config = dict(
    model='image embedding model',
    dataset='numbers of one to four digits printed on busy colour backdrops',
    train_examples=73750,
    image_size=48,
    grayscale=True,
    crop_scale_min=1,
    horizontal_flip=False,
    translate=0.06,
    rotation_deg=10,
    targets=['ink'],
    num_classes=12,
    embedding_dim=64,
    arch='resnet_bottleneck',
    norm='batchnorm',
    activation='relu',
    drop_path=0.05,
    depths=[2, 2, 3, 2],
    kernel_size=3,
    stem='deep',
    avg_pool_shortcut=True,
    widths=[128, 256, 512, 1024],
    am_softmax_margin=0.1,
    am_softmax_scale=16,
    init='torch_default',
    residual_init='scaled_by_depth',
    optimizer='soap',
    beta2=0.99,
    lr=0.0039,
    beta1=0.95,
    shampoo_beta=0.99,
    eps=1e-08,
    precondition_frequency=10,
    max_precond_dim=1536,
    merge_dims=True,
    one_sided=False,
    adamw_lr_other_params=0.0018,
    grad_clip=5.0,
    steps=14000,
    batch_size=128,
    epochs=24.3,
    lr_schedule='cosine',
    final_lr_fraction=0.01,
    warmup_steps=1400,
    weight_decay=0.1,
    adamw_weight_decay_other_params=0.05,
)
Rows from block 2, named by matrix and row number. Each number is 500 + 40 x the weight over its row's rms, rounded and kept within 0 to 999. All counts start at 0. Numbers have three digits each. After the name is the row's rms in percent of the matrix's.
# short1: shortcut pointwise conv (model.blocks.2.short.1.weight, 256x128x1x1), inputs 0-127
short1.71 107:566508486474465587505435486493426568447532522470505454507447474499498542491504517474484488500462527515500537453453500544466523500664558474450537550511487415561491566458521556503467454539477451548488444565553520464454480515477536466506487538496510514515479478473445538589489562514459450478498548508504471498448498544436514542583491506479525448482456466559524452510516453485482464487499
short1.72 087:472454496528447385480525530418447505531541455532555503500507437470576520459523482508480462456452484547570498494529471539476411532441532495490496549489571531485513456494526435552396467479547549513497511536501569515493450509526453509512384452490519486477470434471464546506464430529472497473434509515477499472459468535516429475465485493455429495502444532529510485557521478481449505483519
short1.73 100:457508454522428462431484490467499546509506495590428587469441441481515519466490460528482530499531555490544489503515505555560554464531526465523550466541517477505435484430480526493604518463481542459495493528517511508487578521544452436576443523490513492549538516496486433476491469464514467510587440496612525545527541445518456528413472555480479499501537475535452447515506465513509515487504
short1.74 112:452453435469519418493429533532497484482522563493438446568524474483593552523517471492525543536536493519594532498551475502484573518508520458514443491479460510505540519530518412489464496555534441526520507469530544513539431534439519497473595502377483529457529500542524563513473452495464412503518505576478506553504556525509485505539470525558500491450513516506471513465502485458547458482457
short1.75 094:494461584617459483518480504473490487494515490480457462473502538471534486447483463486470447473506495418492483469457475521472439552494523497476543570450519434527531472443414524483515561441496520555549491498463498497513492542451500514530499506520513469503500517502500483477467579456549499494515491491447498504542514443572429443553589436492520430483558526444556433436449522502489610504549
short1.76 084:445501488503533553439476516455502452510490574413564511508601504456482551487508494465519521449463448524486542484522447465486501464492544602487392453529494466446474481563499537523470476517493503483484498529488465449558448486554464465503496537577488611521510471449443520454548485529481534545520529511554496526563484486509431454557531467441394513509490524476446531474496471527498513514529
short1.77 105:393509461446458527528511536447534506453457514578496469436514464475508509576571485474506509524604473468485452440465522453512489478484522449444505537455443458497479490486497513504479543549454552484494407489511577520532557499557442475599503488511534455547473453447528464545469524480463525478450530510512475498476561457461525457547470511481543543439482525516509486439519510542527500601502
short1.78 106:449536474450504483542517525455488547534460529496581514482557550496477531535422529513516500526489508563446526554523479461500449478472418484447471455402448541505451448437533507505470507475486475536469467504541532490437449502541411437499517415504465470465513514455435563472482453468458463536510545437464531508526461441543512505432448482499391475442494506537478527486511464491483573497471
short1.79 093:499502443518525464481449519494562528491490496486567484439538511492536470451544465460600548457526546477471522443526559547554452498539517517557457467471438480451504474490580434494491484510550541471536487473495474434595551484544531506537434451454481530507469480509516451583460443483509457505560572489527476503596532463518519475563551531486495491504506515519482637518534496507479509486480
short1.80 087:505493467525503527499556408541543595527468479528500447560416599573476507482544487525462518515488475568492458509493500505504593472481492511547451538496434402526528463531542511536508446498531501525507463544518515540518436466415503521489540466513432462477459530557527469485446427529507522462562473454507572536472499496463552515457543510545522484458501540540493458470545490454538444541463
short1.81 102:445507518514523510499485467479468445483489515530518559555572431537477515541519519455468511587440480480541476586552519522457503455540474582515546577514559453552642558433511549541410516524521560558510533446474542475521430486516460482460478551453492481494588526568488466523533502479464532485524475542530517521502531444464478513485479527531495472535501534489522493533523509519564505474491
short1.82 087:472433451493495533581542503481461507464488448497515514491550500492560524546528564501434508450484508449495532528545548464491600474495484523457494553565470492479484570489479515477492478515489507466537525446449477505562457538525534540516467506478562474490577537516575480460519511550504586568496483580489507539525452434445513540507429556562468555416543528493523541482488510505490487399565
short1.83 106:502536527509473494491518498455519519507586500483560449516478498445480431568432435582512483531556475467480485529499514459548486507549482553494503564521516517527405453482540540472427442511542579484483487496461483476499479517498519485607494541479478414559529556530463503529504470473469569578501467523506518490454555546508465576533472521550473483378498524493467479552485564474483493459520
short1.84 085:533447463513502464467534419540499518555517575522547517604518532474567499518534457501463505518504492495470427549388506446483566550488519558556528518487465542544582417469519583488481438546512508484491473522528558479517497520487525465450475506512481453502496470520503436476507511533497520463548574533496495556542474438497463596440503580471435509495513501431471489493531494529487478540551
short1.85 090:490487515556533548465490561542445483455461518489452452492538525496520518440510520521404548521531518579431491512492567573490566459511528460500503498604433461516541515530572522453496498511549506447489473521546531539532499565598438526469470504441524476571462447465481485478489529476493554489484431500488509458561499523486443464528520550495495499500511413497509529523596460495429480457521
short1.86 095:467524552560537472542494542522479467459505610504492490451444511458492629530493491502449487481523504475544496547499534521423452518468549473516525446469522477526446503525487521517483500506453553535511465482515570527519477476459416495470514475464524444497536543466497559506458586530387472494487464469512499413530441511472574545448531524536523499510528465521525446526535494465606477502439
short1.87 093:492513435615516498534507489575472529471550545526447578515441422515505513570526462502495465564560510503556529523501433483459431595498512489436491488500553440541510483501503465535480475464513574455446448476517477510470524530528547571468480489525447546473413495496505443551508468508498485511510502514476499465576506596484443504529492416548514493488511498460540446483533480482503472516425
short1.88 095:451433506504511454469486554456497475480475465550482503497483442474510472464505501491428494518553491460521487448501515491476420518538497505519458532571529459505528526509488469498476537502563547468495514453524387486494525469530589628476513483500520591460447560526512513439517480528487438537502560481463475512603531578424483514520429490535535521447536500534498456569451550517487490546454
short1.89 106:410453476447544469507521480550525456550426474515532458497496499487485481456511545534496516540534504506511530540525504543425502478508516551510497505518476505480589506521476531558583499556450438518492502469491468500573515492410489472451494466452485442521448491468474549414498401512487451473472494465475521543598489530511442497499560448578514463603516561504565478464532490459503549456534
short1.90 116:462491481536543554428538564511455472481428522558508524528520431443517495476540462531489524437489486487600501526478489517508487495439480487487394499485496473467507496477486529447481506501489514557551466509636512490545440517515542532469561466431553561431468476553439460464569554470538517457540496503447542558524504497506467524463531548486492553537599481477453482533526453483494484484515
short1.91 105:500503535521528526582578565428538482501505486500514529570445453499492523494495443492497391471559441481446519484533501458488461469467554516498457551563513402430384491485491564498521503500438555480509534478493452540468487540548450477514486586489446516478476575522482511543502456511490472435534478498515453499551560565545460443513542472526508489500519509491490543527513521518508455475421
short1.92 101:512535372452512468530504487506512548539471446458498434458455506522489425509495533462445504481451521517447542539557530547404462445486452445518470440517443551460502521473511484511548412445516500488550564507454445524452479488533468486493485526531443466469564478492490540518486463502437474465423489518516521466407490476471501532483474499558497487460496537407479507504500530563582525515453
short1.93 085:578503531545502400446440491514486496531484480496562572536435474501533477460481507538539456541495553511554503458514464483486506415557546447536456443502503442479479491498433492457451484504510478514489498486598467577487526508493559423455457448471436408435432515475526478495490406483502444513529469501502429484439536507509534451564509502459446502502524515474439485504542481508481518545479
short1.94 095:495475512508548521532539517497541589496587534510452501546490424499466465547567504491524449546483513574493442498514520489534458439485510473520538450520510471494523401511527550506504536489508509569435559424513473548530497485458481501480503560544513470421478537455539579493470495538511475569614488581475524519499589538559462518546474501543520452516458445533445467463514480469526535485519
short1.95 093:502540461523475502431509451484472470513511499466481463475457538511492521570486467524472538462532502443472521490554565440499412540516550539557524480555619516482508484503555536430544485486475465472413475577518491456506502489551569398474498560511544499442453530531478499570506452504521517469513533545528600465459476495545476482521518571507424495536528481494549497478505487511553522525584
short1.96 103:427514508541479555559501446524493496469425509490538470543413497506436516557436526455467556455496517543465477551453512502508439524433541581505515499529551454555443485493474511514477464535479497417521501483560485527577499482584481545524474535505501446465530434525458489457567493528555482534520504467482506436519580542494503438569491517444422485418554475521497455502546531484474476476487
short1.97 093:492493539474511604552447530539550456519510428533486541503443455489547603512466522506434586534534484547496534459509484505571440483458495416503462469491506500461473500510474464527439533506570463523493504416536461491471484483541476497479481421483498481542525466499416455506548497426507489447435509391470466526463511469473525506509508519484484456412481484540480481498526512489457572511570
short1.98 093:456573448515477501486481495478432518508457465564449536442506542473517462498509466599496455531512524466508575520540524470536478500516495594518462443530504461486422489505505460442499532532481423522498498539464519455486485542478493487557476487521606573457447544536454502501494495444483485527631513455541462520454535467446474497442518482557506501479476492508537514515415558551486461447445
short1.99 109:588514494489426499492559581508533506389428495508503448471482512618466486539494481611517527488496558558462526525508527534537543513481507428523541519501482511518495493562489493507476516519547485390534462471501479406536491491478485481491554469476455464475511449486445538460480453473511485509480493411509422519470477448504477540508516553516545478553473477425479494509499573488453466493530
short1.100 088:595552566482528467494393446563456469455517522518485455487423407469511491608457475497481443496464556481431449542482533514492467524514510410478498524470525528518561470510482482436462528482447496510486500500464427556534538548505485546510479465446557505458523503502494523572532485487562441519549482449453496501517494513513528495574464475447533511520506463426460448518531450522517510470543
short1.101 079:513533513552511479477528470431525470493489485514505564418476526527529530544518495494485505498577507541451471445530511440512465450494520510483511480465554396604545533522508437472505502522473552496476480594571571494592479464526490446485457539415468506448480516541503514500491497469528493452519553529584437559473500499482446498488530424439521461470535536540489505476397468520483471511552
short1.102 089:519514502468587553603470477517449457471564504577419466493428539494432535525538497550486502510575446503510509496497517468489502403509546547558467490486525529510558504517512481403539424455501495529504486486487415479548473469546422505480515515491555485489618544498474459562458545458432475514512480511477465489488470499518535507512530463550508554477490562544485505528444484548525474477493
short1.103 105:509578481472467473469592512417478471564538502509540563482480505446403470532460424554473517554462526514550454506547469530447547523425509472509459523487506523483490543464444477494494453552466481512508541479461476531486477517522518425498518453470481487540457477550576500436588519551492459450584480467583504480486442551518453454519511477493477523488554528530436440504513549530551490477541
short1.104 120:487515489533484455475524553450521510473526531485464459461531467492530467434554510529468473547464497466541588524521481492478481608552416505489507533528462516489583506471568461551440459523469467502444474474479473520487482424491534469537512501494428396491561491526507477565457460488499507472483515663453504493566445466447473499514513488583562532503522488479523477555499502460502514506499
short1.105 099:514518458518557484473561463488466522477486494427472477541503490539498533498549462465488583480464381521481458582481496439455510554467553453513461466515467496486455542431479535537567428491449512502472474539437513493465469515478488446539478464468550477498446487469481510447484549538538505528452470545466568512549433471577515511522574499505488555500488532449499494542485594480611484543479
short1.106 118:489571502477484512499520532464520537464462550589500450540543499511458483492556537529457492504427495424471497458497504529477516506524525481533485545505522535488456534533465502534513463615473421435466528488485447536460488426484510479444532532471458479440440540488513485641443513570454509508491452504549503534600528468529469567467476486417455457523507492506505489554498487503428458495519
short1.107 084:494480555561508511493522536458471474474463588486511498505449537525503515456492449503590477547510500467533474534526536520464521530567523533557520522509532385579447558556453492465486505534472471497523502482453505397449499624519511496455464512512498448534508431544446505523558510472519496511472477531514511401453554439474435482516529497501484480492551441427442456503510518496520569522514
short1.108 103:504544446498507581439503499545517449518488447459516488446515556477516517490544483464458486497524492499462508577478457430583535466553446465520467440537460471508542497431488547515527570545471556473493524491497466479497479452533529513447543547490487480548441500507516526502470430568497465499505489497494461500578465552454470471435431427464535495635549511398530547506506463470492535496472
short1.109 087:473510545506485438504455492570613517415513506525492491499439443472495553521503479497489480447491486516472516442557506547505575525531462433514481494547547489552477462513475525459489559471487418539501509506451489484534478586586481479557500508511499477505400492547519428462485434483548440503498465490432488493567576485507452488575490468566491443508567448438461503462465476526504522495476
short1.110 098:489518493467488455494474425444628497501575535438514450540498520516493437484553458503511496440505600512459489499555517523580506513536493517520588499476490479530531520457463468464558461427500519472553531486490414472479524436520476607486442528510517477553452517495529489446551591499463534552432525525533508547489487489542490558493541497544527474501515536490540501499485515494577432494509
short1.111 081:529499518520511515429380469569540473527571516531514504470556420499524537428531479545531475535487467495427534405480451508511540471535548458496516480559512476526422486570459546483440464505486475575507462480491492375466516589483488488508482410489577472511533514520493530466503524502529452530527484453538519533490538553448440493546517531484496460510469483438503461546496522502485504486543
short1.112 077:542514541545476492501497540440429484496477534494430445520547488477543482474468494519503539465522487464459515510501537545550435552479517468475481513476463469551507467499552557482467506429499525486477559544464411425532433470576453534419451475522483516494467570488495506454499433502535480453488508390499494516509438489484478534490464467451543465372531527480496537427565505536506572477454
short1.113 105:518446458531482493501492450467476448530505557443464532456526517505509485517489440607519527560500573559526445492495500522485641547498523442523587506553494501493511505524534474545531489474487549475535547490480503636453485501488518542493578497586400545527496514561453483510489453478502514530531517433551498541501499518510554507460528489459506521469486479461537484511524515457486487588535
short1.114 113:547485561464512503438517522409498492469439526498531579534481523437399519530425421538427628479507555487515457538469557502517474530521486525543587405520521479532513559483452512457487566498522504461500528504512467460519470538515511468474556503496500486568565510550470540547489488540515486510455505452527497517493542452492509481430491522421534459507491499477506510495495576423530529496514
short1.115 086:434477554500506488521456537513539483444454518521616446518567542493479525528519463569575447528491527458475501524432509510495495453511532502465505472540468548465489480500495416472472514540542414483512473534496531574464506466597445534527518507490494486506518542462501443456528351496519474464535552407450506519507503495503460522462588495534464519479539500537483486477536501431461539524480
short1.116 111:523516504501484462569455531489441513478500448584561457488564529506513507487534499466434472491463513467485591527440458485399514420475465554487502553531547489472469443507496559494507499452574531521479554534503556512534501504524585426486485501488515414477531507464479529583518418492486496458496529578553480441563536439480477579474436510546495497439473540488480502546479539514490485498509
short1.117 093:511480503461500479564488460539464539494541508575480469543423558505524539511488594490540521531422478546471476453476514625508528552530490456503494454504461418502510479483458514537570591452453547573540478494448501496473489538470465468512530518520578529577503442487469492495495521500509462439439539527546544452517471501472516552557519472486504490409497499574574500464455505535535524508526
short1.118 093:528497539511528467453499463484463448504543504493467526496442488489531524513468487469578553464508499506529599474501530518508572483475534484474522564565450438554458515475466424495479504456432505530470596523497449467471515516481589494530524433521498488427590513496608445490580510469510481438500489508511555476539502443474543518515491480542551524569469544513467534494541431479541498413467
short1.119 093:548539506534480527514451531545524457492573565506541575534508504530537490495477481475500542452520512490540501435479454468493525496494587445468548558516533539531472446453509546551503538491488484517464397461534428434578498456515492472473586485491439456529498493498430475593478420465430427498464500508506485504560525509501484469589525587501469501504539552447523524546553497526506504540498
short1.120 099:492565476554485492524573464457434437514466516499511540509533511475436521503459511504456496478561473533491470486510514512516491588443491441448503512506480404511447472442551502455484485453536479538503505528439449513567502592564520458504501506496559513592514468422563479482532462482491531506482476532558517466381507553541471490543523526538497536436491456429550524480475509418496437514512
short1.121 108:451467531425486470443526470443486528501556550468551455423593473472493519522464500567497510543581564486477462447488480505475496398576499449536564465491467583478580477456502529521571477500453453538455511441500487514550519503421545499431528443487474442462472465497534482464501428513544454496511490462533491471550507525454514522448445466445510560530466519470492478488504475494516489454515
short1.122 124:532491488516537494499507679502567495467477522531483591511561516483536558529491493451512486544510525491495476496490448588551493534522567532458523504481472473503470505508521447479512463523557470486500514518496492495482480534514441481486468530428495518466400510497468517506524483471427485473500495475550472561463536534450538579554496514463549447408566462503519495488483392448497497421483
short1.123 100:513438476562547503574499451507493427471547520451493505454455493483489489561479594480504568513493525504515608484489478531461593538579499500542476496511484522484508440513456539532519496496505457497517492473557479499564502533433425497525495461407534489515415465415479498481498494469554546426558496465555493487463505459501537479463498559427512448514488518531546420447491563486478505528470
short1.124 092:483537425476518552507528592520464536509508492529494492555491529509548457546581517531490519513513461554512485431445465525483619534540519498547510520500478510497424475525469483507518506560528414520572502485483499361477484488492502534526509482587471452409523440486493505379526478469493548509522528555521470534515501565521500509543501506574476488483465506435509453483503559483478462489476
short1.125 091:513451441509475506562478475492553502508456483467487496504458501460540434489495473534486579462534411478493399487480449549435462469517483471599486605523461515565453499526487535553535482527422503525537394517509508452568551546537428464515535456509506505545527504517524579474489495557457509489457508480441476492529437506463535549540506469547466515485466517418509471526499507495455530550492
short1.126 104:513532491493470490470481508524489511480566517560444477502425503486498544534534564520473425491462485512482524510522541479562519594451584523530494474504534461513537569509491492468542557542545603401528522477468458453483537460494515471550460607505555503506535577518477538489435527457486503516405554498510488508415527522511473502519502434483507481499444546526432557478502499530523439503431
short1.127 086:655479562511524410515547636488579479527493493504473533461486468513511475496502536461575490445506473500487491444499520469482422545484501513535492509486540544481565490527581480482510567418464517541502441545554510512481440506510510533427534462434489490416524480502481524477598505513509461553482481483515495548492523488487443571499464497500457471493538552503479532500490496489476507530532
short1.128 120:501504462476438467549539515518487488475518536464511455451506514438499570530468530468462523485560475475504492530514533460525537519466534495451459526517471478432520496498496440542518534400482594499507503484472557491599490537514522494417479443522485424481557483485553531508501501521448493541521592510489499445458474440470531442570546518663524516465507527448508525493502475520455501569466
short1.129 101:556486503475462602518491469487472438463464464438561402427506447460491557549503485468502468457480477457544496489498523509489485496445466481543523429531538476476416483526485468540422486501513510520461476478564429594559469481478489518489446553457512462501494517460522436503476457511494474468577485484538533528465505497537516445443485559494513421451497496512481517470525452509467597569573
short1.130 096:539453516549438449514496430465470465461453495571445538595495509516491540570548547523453527484492520507457532509595442570540490515521521487481468501515446514513513496504509530495468432479559515426545490470508494506468489565521554564505547519441539489455497521510547531473465469547496564426489496578463520528603496472495453496516487532527510474410463610437512492481493504500515525563476
short1.131 093:481486555443602532539499469491488478461432571540471489496451519536551504533536479496427513546552439415472486512460496480534496583532533436483499519487485613435502503479580499514499482507535509481555493470521513539552431422535465456499506408480525470524433532497527506439564568486458485574534509487517477515512499496458468477475515463541497558491556481467513500476501527469437433438485
short1.132 092:493508530464530504560516485514477487449475466495436498432508453524530468517496497453452505512545507536536507482548477493494480504498534457515549594506490403495449504472576509522526558535515446470483456523435583491449494475432515523493539537576462569486571490420543515523430472420500482551534543469407514503524479509503455505461498513559472438470550528533482523440476433573496592496532
short1.133 105:489562484514529479476471491537480457493583516491413529487524519408577509517461480523478575445486470509564506542470442493464543638450512468487390518467482605405458539549518496520520530454505450506523495522531546480541446482503519486498486503379527467494517542534566511477500508426498482517443502466487495468495496524482474500493475548452500468435495478557499512498517503494467486457465
short1.134 101:597482484463479574515483509475491446483493517526507391505486528469541478474507534529485480538476513521506490410511550442524613521444493478510494523506455505482479461487463510456474597501457540494499421543535498621496511549528519382568519444549565546521505440487551558498512438502510535496468485521491498513486483541519520476463565434510499487517484522476475436527506485477563536551530
short1.135 113:471495544506521453526416564538623458600509492508451487433500492518514460571511470516457509496587524477477538483488516410463480441489499419462477583465469517481501543482468483579476505504552484467497512452529419459543439514461479504522502536537469513559540466565511418487434516505506460467500500526469479492435441509523517448514494527570540466521578534487518481549482534512508490510521
short1.136 113:525445482515501456564439508496501495454446531485494481518484544498538533451503475431528422486465471533542498546473514521439459508513523503449448560466516486473467464597517543491555490474493432515503465554487488471528544506458572467507476580554416489400532508436426503467438525519502467463502490527561500513471541474494478482518568476521479554543524499528588479457488425472591472463427
short1.137 099:512537433501498561538522642504464518485497489488490577551469414518499556486550510583500463529497512582480519518493557538515454446540496492487489446495496526537489523538573532554483527530506493511487536470524467498522574482496479483488539467434507479508531473490520493479487451510467427488489408495484524527477460456576415509506524508578438469493505557502544536545518521415454523395508
short1.138 095:509523527493582527500552538522492470486527491510532460507437461508439460484522468527541395465513424455576556497529607458545564513444525469559424460569448510511524473480537464527543468559480586560447462482397408531520510524518480468479488527483494438529480544447497488481484548525504480478458486501514489482492457496464482462571584492500511476511527522489510447553509532507535452516499
short1.139 096:507481525504417482515507473560453517561493478512475458553566533431602542588421480557472514521513512543514548522458485483433527512457592448540422524464523450538508541492512536523442499597548588476448540486546529493509529512533553537503480485542440507507462397479501480481527484500518468573504521524495463532570513499498445479525452528477545531509483456517491441511512508493469565498494
short1.140 091:484542474529527493508510632514529561557516443500470462480502515482502502433500414489488449551599483457546450553474501485579464477429486518494592623486513496507480488475493531496505506471534491456445553512550453504500470453555528492540456505518570564524463460452550552499481501491632488485522490483486499493484569509451537474476526472525476517528491487517516495456468482515537499484423
short1.141 111:482560547576537520536522568511508480599574445472466507517464492516525484489478487435476451476526522506502539538505523514524512487497539499492449614553526513498533516503525554551458524494488470510492595514504502465514491507482490440513509430412501527501601520495491512504496558501459428462447496555441512495440482485474477500569428450513601464491521461434466533488484525604537544512526
short1.142 114:495500520510514487534568439472551473471492526483470457561432485523545511457438493428504438494552443465528519429530501584442450550484502582551449509484489514473442503492500474470477496517467563443526507465523502475504454503456459485532471658477521573459510541517394520508478462509422481494521449464468468483473451443479517498561519478513473532496533456475440521492473559468545482484489
short1.143 105:566520478547484518507471547524536561549504447488446507492480497520490564487505579527523591555470441503495506485477493552519461483538494427517509551516493547538492492467522511546495510502485453569482493464496467457466470462506482410495439479467550492529491497462501461465463642546433476446537523409478522523546551448469456529450472572527500468449591544543561522525471499453492497440495
short1.144 095:525550519533504465489461460542528493508561444431563486475524549551497567521527496554479507554534529503470514532486548498495471516535554500513551528574492543474575473437545508397506512474490516525437449465558519483574490606489578441507534508509492557499446442492501544483494455526498492548535532483443572449576512463520497495591492483496476465483446447483527444468531471528508583521537
short1.145 107:474480513485505521522519441419484589496483486506539505524575509510458521525495518492466485580483467455521504447499497529534522468399549519473482507495466400488461487456508468512470552481539501532477563433473532541608522442520478508505538518628606533504482525479488560484521504546481487487488478502448436438421566502502559511518491543496508502450492469481493446510522487546535599493524
short1.146 102:499523449494531503457522542557466522528457485479453475583482476535544499506480403566466631460487452526500521497466545516511470486480476577474427431457557480554533484570521522495505511477506573514498501518501499526525479612533450524478501525573492494502458467520527473473502538484477497435458510544482526462511488505581559485470529448418516464492446437500544515529432486470473504405514
short1.147 117:485476480424491496510502515488432465603496419505390460472455495466432479506566459509428497558482536509468481494452467511559451491494501445460529541532483536510499532528521512444446463453547439468484388473550563533551450510404535494516505510467482497479515556518474478462470564514509517508507493579482489478530483559512483428465460477479414549568537458498504509527508456477519539500484
short1.148 110:538491489519481534508524549433467506558499523456468540521538473478505517558536515491490566507523517577533493555516504452482504484472514460457454486564549550482510532563526511462533522471456623540546521484552538471456526483484504542430453412500437489513475512472532467554494530523580460525493495464495523393541466511474488493502483495600491523493596469442609520507534465473444537463467
short1.149 102:525475495509505521491613606569468501459465516518467517554509454511499450491456544490511452460517452471531496523500469473513465557474472505493541480496504488532437560477474523393511427459485485591456509499541476527492468430518556473523487521500535496491509517525582465444420433479502547453639456450480484486542544533522524524472530404524513495505524488466477570503524488532464477476517
short1.150 099:466507523518491466512415444481522545382465421501529464472457539494547496463561483507407517523475516477521496483475484419517505442497535525431518548491516483578488422473488562456490488505464484547473475421516548506432510567395439461486588478528538499519496523543473544480495479546493466559425513456485552482542502491592556490455550536521481518542467536470499488487478501507511513501510
short1.151 077:536533569484477432494540492426399444463524490521568465509521463517483513519547586505482518469465539486543514588522466524448414529446589532556550492538469515488548480495492466498469476474499443496510494584456514540497427507480530504472522466554504465479527472584517448455483502484481424510495535551442492504612479470470497406523486474503515518491431476508512469540547491469509449488539
short1.152 110:487453496490548460536516537456465430449499513438542493599586508538470510539537540433514506494492459421511509500515498496505564518553496497548449510497506540433505489541467545494451522451529562502498541456502445474422478469486492585484514452449478489438520454515519449516442443573519571489506493407510550462527435529525485499406457460486466499535504411490511468520524480521474509533576
short1.153 111:531519523531454418531470453532478455461566495464471450537456491486469537636477504461474475534497498528513496508500482509510549534483499445481550547469475500500464466525483517497485514536515601497501505468517428510451522501457481533524525445478484538565450413528513370572477538463527474515505446445480498590439516557518504472408460505484534543505467502474579538479467471517464468554476
short1.154 117:480427474480522582458541435516465536578584573466454558446497494517447524459511492508513524516521506506529521454479489479502479476576526459437501403525496542449471464497506523544514608499552428495544563527476558498594492508458527505460556470545463482486516457548496508526403481549472519520481462483545464532518466477496476479447494533489484520491433583474471448495509545454483509450472
short1.155 091:494514509529546460403529541480495480492472533557457534553522526558516484543475473503509533520499468501528539452446497541407563426461431587530517564522466510503459495499467501480549532461476521455501499486501517536521429525473557522483476567630537548523519450454533582489556466567485425500517514497524523444449544525493508516517470467442470560462586550518461499511460477461503522502462
short1.156 122:461494491503470544499548534518520466554491534508495505490581463508522500522520460513455465452528519475542411519509513552552505472479560498446464581569468472478545448503465493589456539545470472501515442470506470478480469443485543514441435522479560539508501554538539467568482481526437535486598539617532505556548489561491524506534526499484579524563443507513491470556467539508457428472471
short1.157 103:457498510502497506430478460404437464460551525480455535496467535574407486531563470485484508494443520549571516506496501468558521541544474587479553497510482494494447545527512532508505556510422499474508492469476447488495544516510467457538441552505410466456542567523557472467517505435604532471464514515456503541435464455532503596485461484466528494460503495446557477528546473509497511440475
short1.158 100:581461491499489533501535494528462566534487458501421526527481447517498466488495523494437494572537548514495545531432575453508510442545523553528526559498510457479507471489556557454501491449524533556480525513597490506576452499539493447466458526534490443539465454517514516610476545501445524542539566499533509522432546512456500441443506525557484444439487538546556543510466491443470481555462
short1.159 108:491543517513500545474508610510448485530645504502511448451507496496440512451469514553523483438488517509492526449438503436573547472481532499540476524462514466510490472496619575520552490526420516487528468396484531486474480502445505531528459433467494457563412540470536465501499508484460480536533485474521516495474484541553483499481463520533500520513543535468495536493544448469452483424556
short1.160 100:498494524538458494451478497505467470478519517509558555545492521512443542542463488536549522477524510443475412436419529574487556480527533519493479511470434477484509508516566472503593485515505528515488487493480482519477440486502449470454512499461450521495462521516541444503445458459494516451445547459452447418520493454450484490488406559501504514401609513526463559473492457485597488504423
short1.161 085:437557521525529507499414520517593585429544461457451487515457471497592492468525482500568537542494537478416479500515445541516533539463486480512578443467526477527520524465539465470499488516524420492480522499527500522480486554537449516518489443548499488528466499539557487473540490492490487588551470523505465558536528474510527465522558469471420565432497568520571508561478517554556472444477
short1.162 089:431460453463461536484497538491485531515583484525494521537476482464534516529503642523498530516495581439440497520539470488566523515569568467567491432514482465436512547471524528509478525521518472495503515550498474563517505461492484523517465532447461518471575512437543448546516460500569453523457491479498495465463541507530508491442514470395510533623491527506517487483467445539560440500522
short1.163 103:506510438525535443538519432404476456528512557480516466545468497525556459527524460439504519481469519497516483575480548548488556421518521505471619543518506443460428409562499481528538414507487571461511522510432528570514523486577449484532553525542506505449504517442531512442542480498540489483532490455558499470554457478509428508486504441544513508523539495506476515490534452524527525453521
short1.164 089:522542452500540559528471487491529438390504530565479489546465526491521465499512477431500518465512485497496492537564480521580494480578489466474490453508461471557455504520520444541489410511546439534526529522473498515490457504551470477557498449528527489491457556557519463558442536441433516554490481502545493575511520576468507459455517552475556555469467567506492481490441533553544411475424
short1.165 096:553554476478441489566483493576465515492555431477498500517509504533516543488554516574461450479487520486517505497470524556570510459438488512503553481504515450523558536459501517534538513601432465487498438476511515567563545546530433500503428459444505502517523499423483512518477444520465401440513530514423470528572447506576488479457486493509502535565475527464468495560551520480506508431555
short1.166 109:556530460503525549511498452505603559533463518500487472566587507451477486430500520562599490523459467499526480527503511520491406541496526485506545574511545490510516525458512472495498468514524448498496492446566538460454532483623511447550493473521523497496491481469433456534487644485542481506488525447452491495449545499473469477485529510513526506579500573492447516531541539525496555494476
short1.167 115:481518503466468447412559504519493461477500530447538475453622581527493541517570547539561477476505548536502483413513469503510516431555468450488448482517438471590576531449490464518586534533464369475495476495490505523540469476524517457469475545470479510478495538483494455499521519497473473488510561493515467533594521510497496484538552465520448519486482445515548502496537463516572529506518
short1.168 087:512526513482514508535439577533572509451473491463493433464497538530589445434472522486566514517432517562511503521493498480420463487467491553493513434537441495500514524451504449494567504483564540506549533551432465487481546451515454514458469535558510511445452481538471409438455489490463529484513488541544492486492522455446571481468524488463484520437538517489499417616510521525475514491572
short1.169 116:498494504591521556457487524486473480458472566518418560463505535407496488406472471449466511542507501541534527438447504499501479543465515567495492557475500612527537523504505533454430478531446503551484544492516529481465506523477484492459452515484500494518586475653483462519492538498484523441568516623458475494552481535502429493528486513500523552492517517506512520494472486481481479478535
short1.170 115:504545461532496512394530494486479509489531509502491431488494500508485558528543434599477526507500530479559433529530477451471662470498458505478500497531505439478437539522495458488480481473562459549519470485568538404577439469553494495481573404483495448528503547515476494507461531538548464507533524524564441462532477507484483456488492463441532520497496466535481450465505473443490502498480
short1.171 091:532535418524475507578603461550546476478460516478508438496447530472460567409525502541522501499525430526518485511495531550509511456503487516521510555544464447496436465517509438493548488431499546476482439483504558514559491447485492492547491539438538453487488501519469564497525447480610423533532553511434536453501474495503517484454466526461561524465495620511545505525493461488503449493475
short1.172 067:476481498442419497472485510508439522470439511543415582510482513561482582541529492472493463505492467497539521547536589486580421457505496557394495438480578508480499506476545563556459543480523456513485529508526544535566491537505453584532509520539513497486526487538531567500528432539543502492502461522463481482462461469580536505513472459507554511455457555503530445488521497493532568547520